config.toml
arch = "vit"
model = "masked spectrogram model"
dataset = "short pieces for a synthesised band: melody, chords, bass and drums"
train_examples = 26041
n_mels = 64
hop_length = 160
input = "log_mel"
win_length = 512
method = "simmim"
mask_ratio = 0.75
loss = "l1"
norm = "layernorm"
norm_position = "pre"
activation = "relu"
mlp_ratio = 3
head_dim = 64
fused_qkv = false
bias = "none"
qk_norm = true
parallel_block = false
inner_norm = false
moe = "top_k"
num_experts = 32
moe_every = 2
expert_mlp_ratio = 1
experts_per_token = 2
shared_expert = false
patch_size = [8, 8]
conv_stem = false
layers = 10
width = 192
positions = "conv"
residual_init = "none"
optimizer = "muon"
muon_scale = "original"
lr = 0.029
momentum = 0.9
nesterov = false
orthogonalizer = "newton_schulz_5"
adamw_lr_other_params = 0.001
grad_clip = 1.0
gradient_noise = 0.1
steps = 8100
batch_size = 64
epochs = 19.9
lr_schedule = "wsd"
decay_fraction = 0.3
final_lr_fraction = 0
warmup_steps = 400
weight_decay = 0.005
adamw_weight_decay_other_params = 0.01
Rows from block 2 of a small masked spectrogram model, named by matrix and row number. Rows with one number belong to one neuron. Each number is 50 + 12 x the weight over its row's rms, rounded and kept within 0 to 99. All counts start at 0.
Before each neuron's rows are labels from the 100 clips, of 14976, where the neuron reaches its highest value: "responds to" is what is common among them. Only what is clearly more common there than usual is listed. The data: short pieces for a synthesised band: melody, chords, bass and drums.
# fc1: MLP up (model.blocks.2.mlp.fc1.weight, 576x192), inputs 64-127
# fc2: MLP down (model.blocks.2.mlp.fc2.weight, 192x576, transposed), outputs 64-127

responds to: horn-like
fc1.87:54 54 55 48 61 75 55 78 33 47 62 55 36 59 25 40 65 69 26 70 50 56 41 45 58 55 49 50 43 66 44 45 80 36 47 48 52 64 52 44 34 38 65 59 35 53 59 43 52 40 40 56 58 55 68 53 47 60 45 46 42 53 64 50
fc2.87:34 34 48 62 57 58 49 37 51 49 52 66 49 31 41 42 56 42 45 46 77 62 54 29 34 56 51 37 46 43 48 57 40 48 53 34 39 37 58 25 51 38 54 43 33 46 46 38 48 66 23 51 52 49 45 59 56 51 49 57 41 60 44 58

responds to: muffled (low-pass)
fc1.21:51 44 39 64 67 43 46 60 60 28 61 52 49 42 70 68 49 58 66 41 48 53 34 38 49 41 52 44 10 70 61 30 39 60 53 44 71 45 19 44 62 55 60 56 32 54 32 43 44 42 45 43 44 66 55 44 21 49 49 42 48 46 37 64
fc2.21:51 60 35 54 51 67 59 44 60 55 40 42 49 60 49 41 49 35 31 51 40 57 73 23 43 44 60 70 61 44 55 55 53 61 32 68 38 59 72 46 37 62 37 39 73 38 33 35 54 57 55 61 45 66 66 51 58 39 55 60 37 56 66 56

responds to: horn-like; bowed string-like
fc1.100:52 48 46 54 42 34 61 43 62 49 70 57 48 60 49 56 59 38 60 50 66 46 43 70 62 62 36 53 61 64 69 73 67 50 56 56 40 36 45 38 55 55 46 61 60 43 68 52 52 36 70 35 44 41 46 47 55 49 63 44 43 48 43 52
fc2.100:74 56 57 56 50 37 57 50 42 40 26 33 36 40 70 49 51 58 61 46 55 67 39 65 37 50 57 54 67 61 43 34 48 71 26 42 63 59 36 44 59 66 29 51 53 83 33 69 48 56 37 61 46 56 54 64 65 51 24 56 34 53 63 65

responds to: quiet level
fc1.575:58 47 60 55 57 54 42 64 53 55 58 44 57 56 62 59 30 49 53 33 72 45 33 30 39 66 49 50 49 72 53 41 42 60 59 44 56 63 54 60 51 51 24 45 50 44 54 68 61 80 33 52 43 53 43 38 51 49 60 66 55 42 55 42
fc2.575:50 42 36 44 46 65 58 58 45 44 62 54 41 40 39 58 43 61 44 42 43 55 59 69 26 65 62 66 57 49 45 77 51 52 53 44 63 59 56 50 50 56 51 29 61 58 36 61 73 35 50 47 42 52 67 54 47 45 52 52 42 57 57 49

responds to: organ-like
fc1.194:35 29 58 57 62 61 43 69 57 64 39 41 52 57 32 80 55 44 60 72 23 43 64 49 51 51 43 50 48 36 53 61 51 39 52 54 48 24 43 44 75 45 45 58 54 62 38 37 58 44 50 62 59 45 44 52 52 51 49 48 53 51 37 48
fc2.194:39 64 28 41 47 37 38 52 42 49 62 33 35 26 51 24 40 55 41 30 50 72 50 45 56 37 40 63 35 53 38 22 31 59 65 36 52 51 57 44 36 66 35 35 39 59 83 52 50 39 34 50 60 61 75 32 36 66 49 49 44 42 64 50

responds to: key: C minor; key: C major
fc1.176:40 66 48 49 50 57 57 48 72 51 44 45 37 30 26 52 42 29 56 78 30 42 49 50 56 36 50 59 44 52 39 64 51 52 27 42 37 43 47 48 51 51 39 63 64 52 53 51 54 41 40 23 63 41 22 49 33 58 69 86 56 59 46 63
fc2.176:45 52 43 48 44 64 19 61 51 49 51 36 43 67 57 43 47 82 66 58 62 51 64 56 57 18 54 58 55 50 50 58 54 34 57 61 48 35 52 73 63 52 71 63 33 21 58 52 51 36 77 37 61 61 55 53 55 55 41 72 61 39 32 31

responds to: bass guitar-like; key: D# major
fc1.567:43 54 78 62 48 54 74 48 64 51 54 47 49 60 38 55 41 54 62 56 27 39 27 65 43 62 50 55 39 46 40 46 42 63 36 40 59 45 38 45 49 58 65 40 55 52 69 66 32 15 64 66 45 68 54 28 41 41 47 29 46 41 53 29
fc2.567:53 44 33 55 66 50 51 19 48 46 53 45 41 43 64 59 73 41 22 45 59 61 56 37 58 56 58 57 49 55 40 62 50 55 52 46 66 50 56 25 46 73 27 47 30 27 72 61 53 59 26 47 52 62 46 46 76 43 57 49 41 37 57 41

responds to: horn-like
fc1.61:53 66 61 56 67 52 54 37 49 63 55 57 48 55 43 22 44 63 66 47 58 55 59 50 29 49 38 57 41 43 61 50 40 59 58 49 65 47 74 46 60 86 52 49 60 57 53 44 49 49 54 50 55 56 66 56 43 71 51 45 56 63 62 44
fc2.61:58 71 50 39 68 48 68 48 63 51 38 22 65 65 25 37 54 40 52 62 60 53 34 63 34 37 52 33 52 34 49 42 18 44 42 44 44 72 45 46 63 34 63 22 49 44 33 61 65 47 46 32 43 44 70 41 46 56 87 46 52 67 55 56

responds to: marimba-like
fc1.503:61 46 38 48 56 54 43 52 43 37 36 62 42 48 40 41 16 57 64 53 47 60 48 40 35 44 64 63 44 54 64 55 47 53 44 33 40 31 53 56 61 38 56 44 52 69 62 45 29 27 57 53 64 46 64 46 49 54 60 61 58 45 53 33
fc2.503:47 67 59 56 54 42 49 57 41 41 53 44 51 54 37 32 45 42 56 68 56 60 55 70 35 39 22 68 47 70 51 55 21 55 60 77 70 49 47 48 46 53 58 33 46 43 42 43 52 57 57 56 49 70 69 25 43 37 65 34 53 71 51 44

responds to: bowed string-like
fc1.202:49 50 57 48 57 59 55 46 40 61 49 65 16 52 70 63 51 65 63 56 45 29 66 48 49 56 72 49 37 66 38 52 64 77 46 54 44 57 45 61 38 31 50 55 67 51 45 16 54 38 64 36 40 42 64 46 53 63 31 62 44 60 53 48
fc2.202:63 68 28 43 55 56 48 49 51 53 43 76 36 59 60 78 36 49 45 38 54 49 31 46 38 54 45 59 47 36 45 52 51 76 32 82 51 31 37 42 43 50 72 60 52 38 44 62 57 34 44 49 29 47 34 58 45 37 53 46 40 46 45 35

responds to: bell-like
fc1.306:45 62 50 61 52 29 35 60 54 44 52 39 48 42 37 48 34 43 56 45 63 47 45 51 35 34 69 45 53 54 64 59 49 53 47 63 44 61 37 65 53 46 45 34 54 53 76 60 54 52 70 54 51 49 64 46 39 66 53 34 75 33 73 73
fc2.306:43 56 61 41 57 46 51 49 42 35 55 59 58 68 40 46 47 61 52 73 37 51 51 59 57 31 48 71 60 59 52 48 61 68 49 56 43 60 54 37 62 52 50 29 46 35 56 56 69 34 46 61 39 75 48 67 21 30 46 56 25 44 45 20

responds to: quiet level
fc1.481:36 46 52 36 45 64 50 57 50 68 63 53 44 49 63 80 65 31 67 60 36 44 72 56 63 24 68 53 51 41 55 56 28 46 65 52 39 30 47 48 44 66 41 71 31 45 58 41 56 53 68 37 39 80 40 63 44 53 44 42 45 50 71 39
fc2.481:67 52 31 36 51 27 44 41 36 53 51 33 44 64 48 36 47 40 32 59 58 60 51 40 80 35 28 52 61 43 67 35 72 69 21 34 52 60 62 55 46 63 54 51 66 57 61 69 41 49 38 63 56 51 40 63 48 40 46 61 28 53 49 62

responds to: horn-like
fc1.167:25 63 47 36 23 68 73 44 40 49 40 51 48 35 60 32 41 50 70 50 55 47 45 60 55 49 51 53 54 21 23 51 40 51 54 60 48 47 30 27 39 52 47 57 57 48 55 59 44 45 66 74 49 43 48 49 51 33 59 54 56 49 36 57
fc2.167:44 48 50 65 60 37 56 48 51 45 49 36 56 63 40 42 51 60 34 59 37 39 73 48 73 47 36 22 55 56 15 46 51 56 44 51 29 48 27 67 70 60 51 59 55 54 68 38 31 47 57 62 53 53 65 39 46 59 50 55 39 71 48 42

responds to: clipping; text has "clipped"
fc1.428:35 55 69 51 44 42 39 59 62 38 65 45 77 34 49 67 42 70 59 41 68 61 51 59 43 47 39 44 40 49 44 59 50 49 49 51 50 45 45 43 51 38 34 33 34 51 43 51 57 40 66 40 57 49 49 58 58 24 57 40 53 76 51 51
fc2.428:53 43 50 62 50 38 67 45 55 55 47 70 66 54 58 55 45 53 50 40 49 41 42 38 64 34 50 41 60 53 60 58 60 54 51 61 43 52 59 54 66 52 25 64 38 56 38 50 43 45 52 59 61 83 57 52 55 51 45 48 39 51 53 44

responds to: key: C major
fc1.348:53 50 54 54 44 39 48 63 53 68 42 50 69 67 60 24 31 56 44 40 70 71 38 34 34 61 49 41 40 59 70 45 69 33 15 34 51 43 90 54 43 31 51 55 56 36 84 43 42 33 43 46 50 59 55 44 49 42 37 42 57 61 76 49
fc2.348:56 47 45 28 51 30 64 54 63 63 33 59 66 55 27 60 54 40 50 40 56 39 40 26 54 23 64 63 72 44 38 36 29 59 43 41 44 60 50 42 50 52 44 46 56 53 62 43 56 78 27 52 50 37 59 59 54 44 32 55 60 40 49 70

responds to: horn-like
fc1.216:47 53 35 64 50 60 36 66 49 42 55 40 43 50 60 49 59 74 58 53 54 48 54 54 53 51 63 65 43 47 66 35 39 48 47 39 39 61 47 37 50 64 35 66 42 64 38 57 33 65 43 61 57 77 58 43 39 46 40 56 56 31 62 63
fc2.216:70 68 54 35 50 46 43 53 42 60 63 50 49 45 42 45 42 60 24 49 32 73 47 31 55 35 61 52 40 56 66 53 53 40 35 62 36 46 57 72 50 54 74 22 57 56 70 37 66 44 48 74 61 51 55 44 74 53 43 33 60 49 46 36

responds to: thin (high-pass)
fc1.213:58 47 31 51 70 63 56 48 46 30 59 62 54 36 48 34 41 44 57 49 66 40 45 77 57 69 46 37 45 58 64 39 49 56 72 61 36 41 40 39 39 46 43 50 57 46 52 46 47 51 36 44 58 39 72 38 34 55 79 38 34 38 38 62
fc2.213:51 52 43 39 43 50 44 50 65 63 30 28 59 51 44 41 64 45 56 65 34 56 29 36 63 34 48 63 52 56 46 69 57 34 57 50 47 50 51 63 50 45 47 57 34 53 77 42 34 57 46 53 57 71 42 58 49 42 47 72 43 56 43 41

responds to: bowed string-like; melody instrument: bowed string-like
fc1.121:39 44 53 58 50 73 59 61 42 64 40 52 40 39 39 32 73 38 45 44 74 46 51 27 59 53 48 42 48 51 41 34 71 48 46 45 66 45 35 51 61 48 24 49 56 52 45 59 49 40 46 56 52 74 48 48 48 39 68 54 45 62 48 47
fc2.121:56 31 51 54 46 48 68 59 29 55 49 59 57 59 45 56 50 73 58 58 65 49 50 18 19 44 56 50 57 52 55 42 59 47 63 60 29 33 31 61 63 48 55 42 75 50 63 48 56 51 50 54 51 41 62 50 45 45 45 59 36 41 39 42

responds to: thin (high-pass)
fc1.515:48 54 58 56 45 54 59 64 39 62 68 51 67 50 51 40 36 45 34 50 42 56 48 64 46 50 40 61 66 55 58 54 39 47 68 77 68 61 36 32 78 46 40 25 58 52 41 53 49 24 57 65 61 60 52 60 44 50 49 57 54 60 58 40
fc2.515:53 27 33 50 56 51 54 46 49 48 40 29 37 49 41 40 55 72 31 41 63 70 48 67 49 44 53 43 70 37 55 77 43 40 43 45 53 46 52 38 58 49 56 66 45 49 46 36 62 46 43 54 32 62 50 58 59 42 66 51 54 51 57 48

responds to: bowed string-like
fc1.16:36 50 58 64 46 41 77 55 44 50 66 54 41 56 51 50 65 79 50 37 37 50 55 46 72 41 52 46 37 67 39 40 30 56 60 48 54 58 55 50 70 39 36 61 47 66 53 53 28 62 60 66 39 63 47 60 32 56 65 73 58 47 43 49
fc2.16:39 44 36 22 51 59 54 19 48 53 50 47 48 42 55 51 42 60 70 55 49 58 38 37 57 41 50 48 59 38 56 58 50 39 31 71 47 39 45 57 36 25 48 28 55 36 43 35 34 63 62 39 36 72 55 43 38 43 49 36 54 43 38 62

responds to: vibraphone-like; melody instrument: vibraphone-like
fc1.0:55 55 47 27 78 50 48 45 78 57 56 61 64 44 41 41 23 53 50 44 44 27 53 44 35 84 38 41 49 42 32 42 53 50 64 46 59 47 45 52 47 54 60 53 29 53 61 44 42 47 47 58 43 55 28 26 53 37 55 54 41 22 52 67
fc2.0:38 25 73 40 63 46 62 66 45 23 31 48 44 53 49 52 37 36 56 66 37 51 54 48 37 39 45 57 74 56 52 34 17 52 47 59 44 43 37 42 70 37 49 32 70 25 50 55 53 59 47 41 48 29 61 28 54 76 45 57 42 40 55 55

responds to: bass guitar-like; key: A# minor; key: A# major
fc1.407:40 51 58 35 57 33 54 45 53 39 46 57 45 67 62 65 34 54 62 66 38 40 57 53 49 58 56 35 39 29 37 52 28 54 64 59 51 55 63 45 53 46 46 47 68 46 75 40 42 48 50 55 54 56 38 31 40 45 38 49 46 73 57 48
fc2.407:64 43 61 60 66 65 60 53 49 51 62 56 31 45 62 51 41 53 47 45 61 67 76 36 36 57 56 58 48 55 35 32 41 64 60 51 39 54 34 44 67 49 78 57 40 62 64 52 55 59 41 39 52 53 51 48 40 45 50 54 32 54 43 34

responds to: marimba-like
fc1.507:73 46 58 68 43 47 39 39 57 41 82 48 60 60 56 47 48 22 60 66 18 49 46 54 37 51 42 42 72 57 53 61 45 65 54 59 51 55 56 58 39 68 42 55 31 54 66 60 62 51 46 69 67 62 44 21 59 65 46 67 44 30 65 53
fc2.507:43 46 63 70 61 54 47 38 52 59 58 58 58 53 79 59 34 52 60 39 32 50 45 34 41 39 28 52 44 67 56 74 62 30 42 45 63 57 57 54 39 45 64 51 46 48 15 35 48 51 47 29 61 43 34 53 60 34 38 54 62 35 37 51

responds to: horn-like; thin (high-pass)
fc1.141:43 31 49 38 47 48 59 68 53 51 47 49 51 30 38 43 53 52 36 39 56 33 66 44 67 51 48 38 74 63 44 42 57 50 62 51 52 45 63 47 61 57 22 70 43 34 34 55 50 64 54 29 47 58 44 55 47 75 58 29 45 56 45 57
fc2.141:52 57 55 57 36 53 49 62 27 67 49 48 37 58 69 51 44 39 36 36 65 79 59 38 39 64 41 39 42 60 47 67 80 47 72 37 77 40 68 32 58 47 58 38 60 72 35 58 40 38 51 57 51 77 61 62 45 70 44 52 50 45 69 29

responds to: quiet level; bass guitar-like
fc1.288:38 39 48 44 57 41 56 33 44 50 58 64 45 42 53 54 38 57 56 69 63 13 75 34 60 58 74 49 44 68 48 48 48 61 52 44 49 69 57 50 36 59 40 49 60 50 62 59 46 51 36 45 33 70 55 64 55 48 21 47 20 61 46 44
fc2.288:44 52 42 58 36 66 56 55 52 34 43 54 58 53 59 60 79 50 37 37 62 47 56 50 78 34 60 50 57 34 23 44 40 50 46 36 66 49 28 51 60 42 48 43 62 49 54 36 58 66 53 45 32 72 41 56 49 57 62 29 60 37 68 35

responds to: harpsichord-like
fc1.357:40 53 50 39 76 46 68 34 63 66 21 55 71 64 47 63 45 41 45 62 46 53 32 23 67 42 36 38 39 52 52 50 25 56 49 49 50 56 42 55 57 45 67 50 60 52 45 57 53 57 42 50 50 74 50 45 37 39 62 61 27 46 55 62
fc2.357:58 41 62 60 45 69 72 67 45 49 30 52 40 37 60 44 70 61 46 44 63 56 42 42 49 76 59 63 49 40 33 67 53 46 44 65 45 33 37 59 57 39 31 53 38 65 50 38 39 48 62 36 48 39 29 60 54 35 42 67 62 55 50 49

responds to: clipping; text has "clipped"
fc1.235:72 65 44 70 45 51 36 59 57 61 54 70 46 32 63 49 52 45 37 49 33 50 64 57 44 64 53 69 44 60 41 50 57 69 53 46 73 48 53 47 71 78 66 78 57 64 38 65 57 43 54 28 61 29 40 41 48 37 58 53 43 51 30 53
fc2.235:61 45 56 40 69 50 68 66 66 57 27 42 58 65 44 34 73 47 42 32 50 64 51 42 48 39 29 44 60 56 54 42 30 60 52 49 47 30 43 47 46 62 47 51 38 51 49 54 72 32 47 66 37 62 56 49 48 62 26 57 64 67 54 52

responds to: mains hum
fc1.273:48 51 45 65 24 53 52 37 67 49 52 55 61 52 54 43 32 57 49 55 50 46 40 43 52 45 31 50 68 60 55 76 45 34 65 62 36 47 57 47 44 22 40 78 42 34 51 56 46 43 50 55 50 59 41 53 41 43 71 72 53 53 47 59
fc2.273:48 51 32 59 46 52 53 39 51 59 50 54 43 53 21 46 76 66 45 30 45 39 29 60 55 30 33 43 53 44 39 49 63 63 42 40 59 50 26 43 52 55 40 40 48 54 49 30 47 42 50 32 67 44 44 27 49 72 65 52 52 76 39 59

responds to: bowed string-like; melody instrument: bowed string-like
fc1.439:49 45 49 58 51 47 47 43 11 37 62 38 44 78 46 69 57 37 68 37 35 64 55 77 39 56 39 50 54 53 42 39 36 69 65 48 45 55 77 61 50 52 52 57 69 41 57 65 34 46 75 61 62 33 45 41 65 49 53 37 55 64 62 40
fc2.439:66 41 41 32 33 46 31 57 51 26 27 23 48 45 83 50 41 48 71 36 34 49 59 29 60 53 39 25 54 43 37 46 70 46 34 42 59 56 55 37 43 60 38 55 69 42 42 66 59 71 42 46 33 46 47 46 52 47 45 48 54 50 52 54

responds to: bowed string-like
fc1.193:63 46 70 49 46 75 44 49 45 57 46 53 39 48 55 49 30 53 32 55 57 58 36 63 50 40 52 43 85 41 30 71 56 35 25 40 62 66 48 58 55 39 68 68 39 24 46 41 47 38 61 34 37 47 64 53 53 57 42 48 55 47 71 34
fc2.193:61 58 61 46 55 45 52 69 28 30 59 53 59 47 61 49 60 28 35 61 36 49 49 39 64 41 58 37 32 42 51 51 42 25 59 49 76 39 36 40 50 66 34 44 57 74 39 53 36 46 36 46 52 35 56 56 60 44 49 45 43 57 30 53

responds to: clipping; text has "clipped"
fc1.18:55 53 58 19 56 56 55 52 46 40 63 54 60 51 39 51 32 42 58 59 38 48 39 47 47 44 38 42 62 56 43 52 55 49 43 76 63 48 48 71 46 40 42 52 58 59 58 60 33 48 34 49 67 59 56 51 51 83 63 37 38 48 29 65
fc2.18:34 51 34 58 51 68 35 28 55 53 29 58 37 70 61 54 67 55 53 52 41 34 50 42 61 66 75 75 46 68 57 41 70 56 42 30 40 41 54 72 36 52 43 47 41 61 50 36 28 47 68 55 45 41 34 43 40 39 56 76 49 41 55 53

responds to: quiet level; thin (high-pass)
fc1.483:56 76 70 47 51 51 48 41 40 77 59 59 43 44 32 41 64 38 41 68 53 58 60 53 77 50 55 68 78 53 60 49 40 70 61 58 62 34 40 62 55 43 40 53 58 79 55 51 39 38 68 36 37 46 57 53 61 64 58 48 30 44 32 57
fc2.483:35 46 45 60 17 44 32 51 37 37 43 57 49 62 36 46 42 49 58 53 62 51 37 45 62 39 37 43 39 46 45 56 45 53 42 43 49 53 47 63 63 51 38 47 67 58 25 69 58 47 54 72 56 45 71 28 68 46 43 43 59 61 50 53

responds to: clipping; text has "clipped"
fc1.435:47 72 47 69 49 41 64 39 67 55 50 22 52 46 58 62 57 51 44 37 40 31 49 46 43 33 40 47 39 37 46 59 42 47 59 43 52 42 58 60 62 71 61 41 47 63 30 39 23 51 44 62 79 53 49 68 53 65 46 67 40 25 45 49
fc2.435:62 56 54 39 20 52 52 75 38 56 39 37 57 43 74 54 72 42 31 67 23 40 57 62 57 36 57 59 59 26 59 39 57 35 41 58 61 36 66 50 27 49 50 55 40 57 49 48 53 34 68 40 68 30 54 37 49 46 43 51 65 84 58 44

responds to: marimba-like
fc1.546:49 69 64 39 41 45 57 41 38 44 25 47 47 52 38 50 47 66 38 71 30 33 41 51 69 68 39 49 44 55 64 52 60 45 58 62 42 32 61 68 47 44 50 45 49 35 51 45 58 78 60 43 49 44 51 51 43 55 26 61 52 45 57 57
fc2.546:31 52 45 44 27 34 50 44 41 62 42 47 42 49 46 39 41 47 53 36 58 56 57 61 65 52 63 44 64 39 45 66 60 52 53 64 48 40 41 41 49 43 69 42 45 40 56 54 70 43 57 41 66 24 60 34 37 42 51 51 56 36 44 51

responds to: closed hi-hat
fc1.66:55 50 76 48 40 46 38 32 34 23 53 33 55 60 32 52 52 44 59 41 52 36 27 61 62 46 67 40 58 37 31 70 68 41 42 54 35 52 68 47 58 70 38 49 49 43 80 46 66 46 70 80 43 51 60 51 36 59 40 51 60 54 61 25
fc2.66:42 52 41 54 32 38 54 54 43 44 42 51 57 50 45 37 46 61 68 28 39 51 56 56 31 32 29 52 59 46 44 54 59 65 51 50 46 34 46 75 51 80 56 54 49 42 47 71 63 44 51 40 57 41 32 63 42 58 45 31 43 54 57 45

responds to: muffled (low-pass)
fc1.415:60 42 31 74 46 45 51 56 53 24 63 40 57 46 65 52 50 39 66 64 86 57 20 37 48 45 48 59 36 44 47 26 26 51 55 54 55 46 44 50 72 46 43 57 33 67 37 57 64 60 46 68 43 62 50 43 32 59 48 44 49 46 46 74
fc2.415:49 69 32 52 39 62 42 53 49 61 50 52 50 50 10 58 51 46 45 49 38 43 50 47 46 70 36 70 48 60 39 40 35 54 46 54 27 48 62 45 45 63 37 48 55 39 51 28 36 38 77 42 31 50 48 53 55 35 51 79 38 42 65 37

responds to: organ-like
fc1.63:65 66 54 49 41 52 42 50 47 45 52 62 48 58 74 51 64 68 75 36 78 32 39 42 55 53 37 37 40 32 41 66 47 42 56 54 53 46 65 60 46 68 55 71 53 57 30 42 45 57 63 48 38 63 45 29 59 57 49 76 58 53 31 47
fc2.63:71 62 44 62 38 54 71 55 33 50 47 35 57 55 64 38 36 30 36 55 41 58 70 48 61 47 68 41 51 63 50 56 52 43 49 33 57 41 41 45 60 33 46 58 30 65 56 40 16 58 52 50 43 56 43 42 31 42 47 41 39 39 49 27

responds to: marimba-like
fc1.10:43 56 40 22 73 54 45 48 46 60 74 33 50 80 43 04 47 33 49 52 41 46 52 66 46 56 06 62 55 45 43 58 51 33 67 53 34 78 53 73 40 42 43 67 68 62 53 40 49 55 37 60 46 36 48 37 39 52 65 34 47 55 59 66
fc2.10:44 56 22 55 64 52 47 57 48 71 26 42 39 39 60 51 43 52 69 37 51 53 58 39 53 69 58 59 42 48 36 64 43 55 28 49 61 75 37 41 39 64 46 38 56 51 69 57 42 41 71 55 32 38 62 52 56 46 48 48 47 57 38 69

responds to: closed hi-hat
fc1.266:66 61 49 38 64 33 23 44 47 34 39 46 38 47 25 47 45 41 55 61 56 58 37 42 63 41 42 54 36 62 47 58 42 52 41 43 61 49 60 36 36 36 47 41 58 54 48 49 53 56 65 49 58 53 64 60 63 42 41 53 62 60 40 29
fc2.266:47 65 61 39 44 68 54 76 39 48 59 42 32 67 52 58 52 50 32 43 57 69 38 49 59 67 53 67 43 47 50 64 50 63 31 50 48 37 53 42 63 62 43 46 52 54 43 64 79 38 56 41 55 20 54 54 40 66 61 37 50 56 58 43

responds to: marimba-like
fc1.496:37 50 54 43 43 37 30 58 47 64 62 45 38 52 49 42 58 48 44 55 43 27 51 65 71 45 37 47 45 42 37 57 56 53 53 51 50 59 57 60 44 56 55 58 46 49 20 42 62 45 68 65 42 41 45 52 12 46 47 55 15 49 60 51
fc2.496:32 42 63 57 39 37 52 53 56 44 54 70 46 27 51 44 50 56 44 46 63 29 35 47 41 30 59 52 45 45 50 41 70 50 55 50 61 42 59 31 49 61 27 42 40 32 53 48 49 38 50 39 39 72 40 52 56 60 42 49 74 64 44 41

responds to: muffled (low-pass)
fc1.93:55 54 56 49 48 39 55 45 51 54 43 33 41 45 49 61 49 31 32 45 47 37 49 35 49 40 67 45 49 45 58 47 47 73 65 54 43 36 53 47 50 38 62 31 46 55 28 52 40 36 62 40 46 74 51 41 53 50 43 48 62 69 80 69
fc2.93:46 39 75 37 61 52 39 50 67 57 36 51 48 65 59 42 62 71 55 54 47 61 33 62 50 45 67 66 62 67 62 52 46 34 23 42 42 66 58 32 49 39 42 38 55 48 60 52 45 70 49 59 53 51 50 39 42 29 51 65 36 42 55 50

responds to: organ-like
fc1.356:47 58 69 64 43 52 40 47 59 43 35 36 53 44 46 54 59 63 18 51 47 50 61 38 40 57 47 39 43 51 60 55 60 41 39 48 38 29 51 56 58 59 24 28 52 57 43 59 62 50 27 49 49 50 33 58 61 42 54 51 43 42 39 57
fc2.356:60 61 29 55 53 34 53 30 48 50 55 59 55 63 37 75 57 68 39 64 56 33 61 49 58 48 41 44 33 53 51 36 40 49 44 55 45 24 39 63 22 74 09 55 51 37 66 49 66 53 56 58 54 57 44 37 75 53 56 58 48 63 73 75

responds to: vibraphone-like
fc1.291:58 61 75 46 72 53 32 48 68 40 58 62 64 49 50 59 47 72 56 44 65 51 34 30 34 20 48 40 36 56 42 71 45 55 39 54 34 50 45 42 48 45 54 55 64 79 46 53 69 37 43 30 52 52 26 45 49 39 53 77 27 48 60 36
fc2.291:43 46 39 75 24 39 33 38 46 58 30 57 45 54 49 35 57 63 40 41 57 42 43 49 48 65 45 34 62 39 75 81 67 45 39 39 63 45 66 53 57 65 56 63 45 51 49 50 59 60 64 49 50 59 42 55 49 64 50 40 75 63 33 38

responds to: clipping; text has "clipped"
fc1.110:36 51 42 34 59 36 31 45 62 52 35 39 37 27 45 40 50 67 53 38 25 32 39 45 48 40 39 52 47 64 55 48 63 43 49 49 57 39 39 49 27 39 41 58 48 56 51 44 46 39 49 38 56 54 60 82 57 52 62 60 48 52 73 47
fc2.110:63 44 46 59 51 48 42 61 21 49 51 51 46 54 54 81 53 45 38 49 59 55 68 64 50 45 45 25 25 58 48 69 56 31 46 23 65 69 50 27 43 65 49 31 59 54 44 44 49 52 31 47 32 48 63 38 42 61 58 53 46 51 61 32